Rows from block 4, named by matrix and row number. Rows with one number belong to one channel. Each number is 500 + 25 x the weight over its row's rms, rounded and kept within 0 to 999. All counts start at 0. Numbers have three digits each. After the name is the row's rms in percent of the matrix's.
# convs0: first 3x3 conv (model.blocks.4.convs.0.weight, 80x80x3x3), inputs 54-62, a 3x3 kernel for each
# convs1: second 3x3 conv (model.blocks.4.convs.1.weight, 80x80x3x3, transposed), outputs 54-62, a 3x3 kernel for each
convs0.18 102:512481496513472475487509485530530506503478516452513523497452490487504509500506510460511481450459436486478498516480484517491494507498524462474495491483514503478501499509517488491459489473477458475518460460480519486488482514493475465477481513506
convs1.18 103:511496505548495496546535479503463483461470479495482472483502486455487488500462522507473513544537481554547522479546510490507540503500512490481461504468476528483494476500532474480516570510481510524537477512484496499537467504509491474520511538482
convs0.19 094:489502524497484487502515493491494515501480475509504492464488478493570483514459475491524468525534491473497492494499506497499489494497502480514454460552490461464493496510496498546471522488471492515485441507475500501526510526516482510498516527485
convs1.19 100:509524499489505494508500513483524533531515524564551496473468533518526476489535513453495498467502509487506499501517527522512520508532509518499473505448480519483470527524504495461526499494520483478485483456511486543523490486497503482515493517516
convs0.20 102:513496478521554504479529537526485496510484505492526471477540519497509512499495455478515482508482473491489465520503542489507517515542455487517533492524511468487474508511507485458492486516486482509504496482433504492480465505511457483520524536531
convs1.20 106:495498497504532505528516489451461483466493481503519464459508473438463491480482496481475465511507498470536517513520491494472496500501473497465477481458458513506522477468473482492498517513501528460476487477518518503548491500491535526516531510520
convs0.21 095:506535508503471535491499519478468495489519485505515461505480470471541464510481467497480496460536465510507500474501470501503491489473514483512508517501517518505471498492464459561453527468518509484490532466464476519486532454499510461512481487506
convs1.21 095:498480531505505536515503481533473539497508491488476499502503510498430473465500507511499524509512527522519483494486472476486458487462457499505469472488535510489514476497520510525494519535488521524505496468509465543512534489527476509517494464541
convs0.22 105:452486502461516521465478490480485473494470477498523507505473506455472458502477491500547540498460437497493508445471522518441502519552490474507502471476483465553494506502493503459483513494548457499542500486472462444490506544529449476498480462456
convs1.22 099:495496505522524471504530519514519508491509494528458475470509460513478478521515454498493473491493477481488481488535504532563520510533501499515530475490497481486514483463514530494499497506457480460518480524472480510470471501566518518518522519466
convs0.23 102:515534519490435490513441495513516493501512513474493508497463509496435476521497495479484501484482460511496506504492475466536532500425477506511528511455529508482452476478435494550531517440482482510479416437489484491499500465480511483459551509505
convs1.23 093:509480504520470472512508456482501502499539517457503524501514547547516506544574548497536515518532491531496520480474516512515479498509509489485510492505487493521472506525474512458520478498487516529536471518558549497524480497482463462451413437431
convs0.24 093:519494498506493476510508511495454456454482500495501510490500502490556499491504485526507516509481499484508520492480527514534501461498470496498525498550514502506479511466474495475510504525485505514475486526475498511448498530496506509477519511512
convs1.24 102:478496506479448506520474505488507499494489503514496489506521519545523501555548545474458496540499515478473515505499516511492512517507524465503491509531533510530500487456510498474488497505491508481508480453512497464499491464488480504490505491509
convs0.25 094:502523524492473503478490485530468481505507454493498530503478502496497518521488525482508502509552555509520479468500495524439515492524493518455523507463505508507520493477503523504541493455494509540481510538504494492549538485478500519489514492512
convs1.25 096:505538533533514499480528492489481507491428442508449455464487494454480482467455486458513490449470469487515444514538519537529519516479519519546503497491479497491488540495519557540479468490482464501502513469501486477468471492503495471476474456482
convs0.26 093:529518527490505470516495511484482473462454447485447441508469516477529540491497494502499474465483446475475464510495503508499506512501508493521503508523504477483529535475494514516467516511507537487476534476525504509516498523527493518516499511521
convs1.26 105:500511501518523515511512493501480500504474490531525505478465501484496516506462478509520497526543486516502482528524527521505517512507507474479491492454475514489493471467462397429465451426467478445495487497507505501529485502483505521496513513524
convs0.27 102:481458509491508498502452476502464492486525472490548522481531476451555521510469487535552499512449515525516495510474491496445490489481487525526527490493511528484459518532515512483536502448485531510488494523490494523450502527536530495456546514508
convs1.27 103:498491500503501511496542498506465483522451445517493492511503521495532524447511502475462491499482513465471462516492497498435473496518491505507497498526498519510509477491492514547507499531480474493529493478516457511543485489549503471517498486511
convs0.28 096:530451483516456479503506502495502492516515520488488529492458531490450538504496503513468532506424484504476552470476511456555460491485473512488531510459519509510480496492505502478488499498496482508487473484470492495518500474517507464471457492531
convs1.28 099:469508524503504486493503519522554500522511518550516525496529473554500486524519508450479502519535493481459488484520497513494512485469487496506475443490502459481499498491507491498522503519495511517498442477495490509462453490509485494514498499469
convs0.29 104:498515510532525504517529503474509505480516503528468520498496444468452504523456507512514526544539529499509473511542500536497490495474458516498538504511489524481450510478516501481521484490532547493474547510485523505471477468572504524542496524528
convs1.29 103:483500447469513466463457441490504543507479528517476455533519538546487487517539452498490475432429440409440417467499472479505504536509505521528532504502516496504475500514500503514523515499489497523487512479480472512477475455462465462482476520483
convs0.30 103:506506505489509536506511485508516496510482447513503498490463506483534485499537519466514518494496514508512490488481552494490422499548492501462483516467513493478514511487500485534505510504461474514470485539544487537505526528460518456465483505511
convs1.30 099:491499508525500546518531505493524516512527525504533535497457447483509481510496517488514513522509529518524516492430444497456466490490438498472487503504512517518538475505474507528518448485458573518500519472485497514511522534515503522513493517500
convs0.31 100:528481489470505439445469436495522519502486503502558500503496488483511494550492500465492505503454477502485474445480495530543500539579504517479497518526451517508459456488493478503548510511513447494465500512505513483489506512460484471484490487480
convs1.31 094:504509502489495500492484526483500478515522488495502507527474480516512490526529505516512482492461497462460477523540549524576540537498525482475520448460512490466479502506522489465509524521506476490493546537550538552501510511531508501556506526558
convs0.32 096:522501499482498470470490480470439477500471476498456460506500482499500544495512496492495490498563526490459490482508481517514506529488518496461475522488504499496481490492488487532523541425490505504492540519532478463498490471535497510506525489535
convs1.32 098:489522544501535520512551473506468467479460452496473454455454514490476497470498492492521503464428476477480493510522489500494480515473485491491498501461529501500522491475519514528558488498517508515527490501484506498524502496485493475485501501452
convs0.33 102:494500494522487497458526518489517534500458476550479497505533475497521488454487490511493446555479495497465498473498466513479460509482487508538534538506523479511474477511478455490480500489497536489531508493508507511488535451489502427502536481488
convs1.33 101:493447519433473512482505490506501485476435478494496497495470497511433468476458512508541497474527524479475483486508532496513483475476498533447470515501490509517525473458498514495521488516535516517476515508473507491495497467488502464485486492481
convs0.34 105:450409476467549581444517509507527468563464460495490508496478489500503517504519481492547561460518519472488501486492487485488462446483484495458469428523529487518529487499461518486460491499510451518511461553523501493483494553522514550521504499471
convs1.34 099:545544477526562518504513540503508504508503498518513515512531468497526503527521488507488492500503467536476473510503465484521499530485486538530512528489494470477509540498511535497497548522519524540509487496512499463456511521463510494458476459480
convs0.35 107:503510470464502457523456501522474535503504536501544529498480474495471501481501517495508496503484506523521514529522592456405515484461515463540500459482510432434490487495511473491531471496472476479471475456516476523518486488511429443490520518514
convs1.35 094:514461506550510506508531519501509519489459496504476476513505530506474506469486497511480524511535530492515496483443445439476434454472451478463512520527489512522490517464493497476484516524481547504484470483465457438455511512519521499489508485503
convs0.36 102:522515525473500506516481493507541490520448510534537548500483486478536495478503460451526510463609452481572473508484473492527536496476507465482546490511477518539481481506518483515539495447513482472495507507488516497477446504536535475495529518460
convs1.36 105:506513494486507488464468494488503499496522469476498458472522567499526538481463492559455481577484533535501537511487471502526511511512515462526560524513520519482447506531526498500539514480485475475501479461476490478443489491507460524508493456480
convs0.37 098:485491502507498482501493468507508508506509483520551474470517520477527533484452492498510500489523468511477471532504485478448466505500484521535476461511516463514484523489466449519477478436505465461478478486490501503479526563551503557526516525494
convs1.37 103:483515513491509515510515497499533551473493447533499477522497521520517527529557538492470480539471502545550508523465463503477520508525502473476508475449468460464473493545512510495498501502494478482445474469487462486472519503481525512502511514497
convs0.38 106:476521462526527513507526513455457489479504487491551503499474535483518489513485478486514507492510499486504511454511539483471471534566515427494505485526504499537491502493483498513476496498512476491493486529495504456428491514481459500541443454467
convs1.38 101:505489471522513509484495474499502513520514526499511493481486463505523441509542515512525509512506534539576564492493478531533514548542499501474493518494489520511501478484500529498510506468498517463441453506500512523544468442477525553520528539534
convs0.39 103:506478503533447532505557498519452475506534470493486500508525472451474454519477512511468494486485487507529511513469490481507482549497487512463526515474473535499465535546499506486489523496493466525494472516505478462492453446512478505531513511505
convs1.39 100:466525516507481503505451453473523505513513510519497491515545526508502462552528490499535522499537505495553500505499521502488479495499468508460500504462466511505452507455462474476506483484500515465491502517500485498497472462425475476466505525490
convs0.40 096:497458501500487456524494518504487500509515543521495520470485485454520520499471491488481504494488477487480465485490491484505457503489546487508508499520538469482479490489495484432463504511481476530510462526515497513496506526487503493508537541455
convs1.40 099:517531497520513520499521547445442461481469451525518467498508484498474474512506495509460473487526498524544485537487474482462452485505508477493477516500475531507460529502490528500493528544506492456492528504501519488539485478490558518491512486506
convs0.41 098:494493490498517504482502491534530499492529530497495554507495492516464523523444491510492493488447450428496512511485494501531508487521502488459483476503537492494474510515478507481478505505485528515526491508528503476527504481493474512501493497522
convs1.41 096:510510516461493533507505484466464456481444470492433452497516494518519523524512517478510488487525502462472479524498505502510520516503522465494485515530504500536496466451454493489493503506472486498467505495487507501475522535523529514493517512468
convs0.42 103:517506538529494538495478492493531518513500486433478486484503485491554548528537491486495483481454445505494505527492560480520522475517492484496492521489499489476502508446448504494495547488497487472489497506525491516544511471455516476475517484494
convs1.42 103:516493505499520510490511471508504517508550584538574544506497514511482487501465493440442475517486505482504530519506478510467483494511503491503503473502537510482549475505482524470487493449444539540544464546567491515480494494491506507484504468465
convs0.43 106:475438479498525496497488489513484464490478530485529563505443517495475503513472495525460486502478466555559516504490476518507464471501496415514554445541535481433462499512503509455518516463517500517505501490481450423447436507538424491486491474434
convs1.43 095:536509490507488507469500499493513525477478474534477483455467497505477456533536448487521531502572496514550535469515505502517505489489467476449442537546463528567484463508510491522516477468488482460476495519496534536537470457474503490459507515479
convs0.44 097:531462509504507539530493503474497511512450498498557488486482537506438543494478452520499499501505493493478481492522458500539479487517499481510492464528513532510461477522518497470498519475496494534494437453502497451524520514497488501490514524485
convs1.44 105:473518487476477485509500510456487494505517496520514509479506469488488506482497524476485503518551516494542531478514524485506513485469478492483517489512491515508508475507497516503487526521499493477479487477467507462471506514528516521520524516524
convs0.45 103:475501520476468472521488508510462485520533443477499495492511492497499551487474498510510501482516537501479480497478475488493492498544511508545472531469499549513559513486504489467470498449470507512533446496531520535519529531504543501490503489468
convs1.45 105:487505481481499503482510495504494510530469507506469484497510496523500458486480435509486519519511542548526544486484483507477456501485495511522511494459527521528554494506502530515515517507498474522516472485482483481472522516490494499478477463454
convs0.46 100:471496494480515543496501494493506478497463494475494519508479509513486536532538505469485516453460525487507476500512507490494488480503460489486505493497504485523501493479484483450509510510500513507505502552541494517503480493507456533521498504473
convs1.46 100:521496499520491507501512526498512528522483515526485520497512466530552502503511496521512488489528498427481483508501478504495474508458463471507495483489497490476485513520499505482514484455494474505542561535518523523514507504518495491528524498512
convs0.47 097:460475508511511472479459489526484481510513518512554500524494515513528534484535480511552539480495463476483494497509496488481501494480505493535512471499475488493469466514510484471499515506525508518524542550508493472495492496502506487467487468481
convs1.47 095:522523489538536509528547485487425507459483493485471470490502506476503486466496482476457457468459457457479476487479490493484490498534526519516488482514517504517516503491479528551497480560516487469482487467502482503524500468512521498504489511474
convs0.48 102:483489487503482493521482485516479456468462459463512515483518485479545548494483492523512475530527472496514467531532491499574528474515541528503506523518513526487471496504515477518479497512482512517530502496510509497493500489476517500463514533506
convs1.48 097:493532501502536486518504467487499537485474516452499501495526534502568530503551541522490490528496517498522569488527541514492510511528526475493509483496504498495494487489520487495534502523506493477484495495489513500482497516519514541550500510532
convs0.49 103:490513475493552523507499504537487503546477511501489516517509522524454526496480451508509491514451484521478566485464462456544439484462466502513476500509520461531531490464466507514481504506539458511469509459463475476494439529500505525518485508528
convs1.49 099:472495451512493481477490467507527515488472490514484469467490504505545500512538537497442481511508462498512516483507502470523529483510518458466512464440490480464475517505509492488514473496503494484452493511452494503493471473493498517482522530527
convs0.50 094:507491482488450463512510506483488491500526528471470518485489507500486519505498476490522536497538538518499522499484466499537498500473487508496477493493496527519489501570552486525516511516512516554525510503498521494510507500478511488462513517536
convs1.50 108:505516504493530534467497503476472490505492463505491454485479496483453493475474486511492488519490516510516536494523500514500513492481491512516503475471500471493489517488473441506476384373483464472481492510501454486490468461493503517492513539496
convs0.51 098:468483503504446510508477486468482482491484505505529515495465502486465451503528526482507459514484490503478513524477482486473494520473510517496528533509527484502462513560473555458478499476495474475509452479516492509515517496530454450504534526535
convs1.51 098:496542507524494508528484498535496494519490489506489461502533486547487492547508524502459494464547500518497535513517513510524536516530498461454507528485458503499484493478532502474489492521483533486490516536488489549545508503490461458496476511494
convs0.52 099:517489488503507496541500498530469510558502480530525490506521494515541542507512506521513492483520515462513472503492496548493482517522495501469498478521507529517547513537511518516528496513464483485472479483483505512504482479515471490469481498473
convs1.52 104:514476464498460494498477502439472446471492467489478472484476462473512493473465487482521479486513502468515472491482510518512515519516516489485468521511486500550509484459452496489495491485518519535507513467494528530513514512520516501504510516520
convs0.53 097:524489487496492498500531470518510428499498512500471492500472467520481501499482461525496531529510533486467496467519516483480488498510504500469501512538533477513537503461508490462514494520495498481503483506506512511527487518529501503520494501507
convs1.53 105:512499476512556487517532539495491482471438447521469479495515488470511489476454480469510500459476479462486462496501539544526488542502504522498484496483492490463471495510515533499460528481460479500501503535522530519465483476493489500473517523512
convs0.54 102:462486446459549494500446492466491517497440510504547526475499519472487514506505494517466485514473452508512473496468507491525460476456508460527510481516527514431441484488517473514500492466475537535504498481459490423466449503540455465475552469515
convs1.54 099:502480494515481452496513487483510494501545494505460513511508501490506519525505520512499517532531542463489510523494527468516520525463482484438524538568490516527495470498505533503481524511499466462494498462481475515465497503525487494513494522511
convs0.55 102:471496495480508491493475505507491493447459504433453525495515511508514518506484484497518540461484519487480497467480492526507487493478476529530520531517519514503512500531544498485514515497470560557501550520481498459453505451443507444455477506517
convs1.55 107:512525484502527499542519481511473501494466479499497503500542512539514516519515515470487514460513543465486504512530542518542526510529515490488479472446437467454466533512486513495507518507505479490495466484478457501465479518539503537545517491492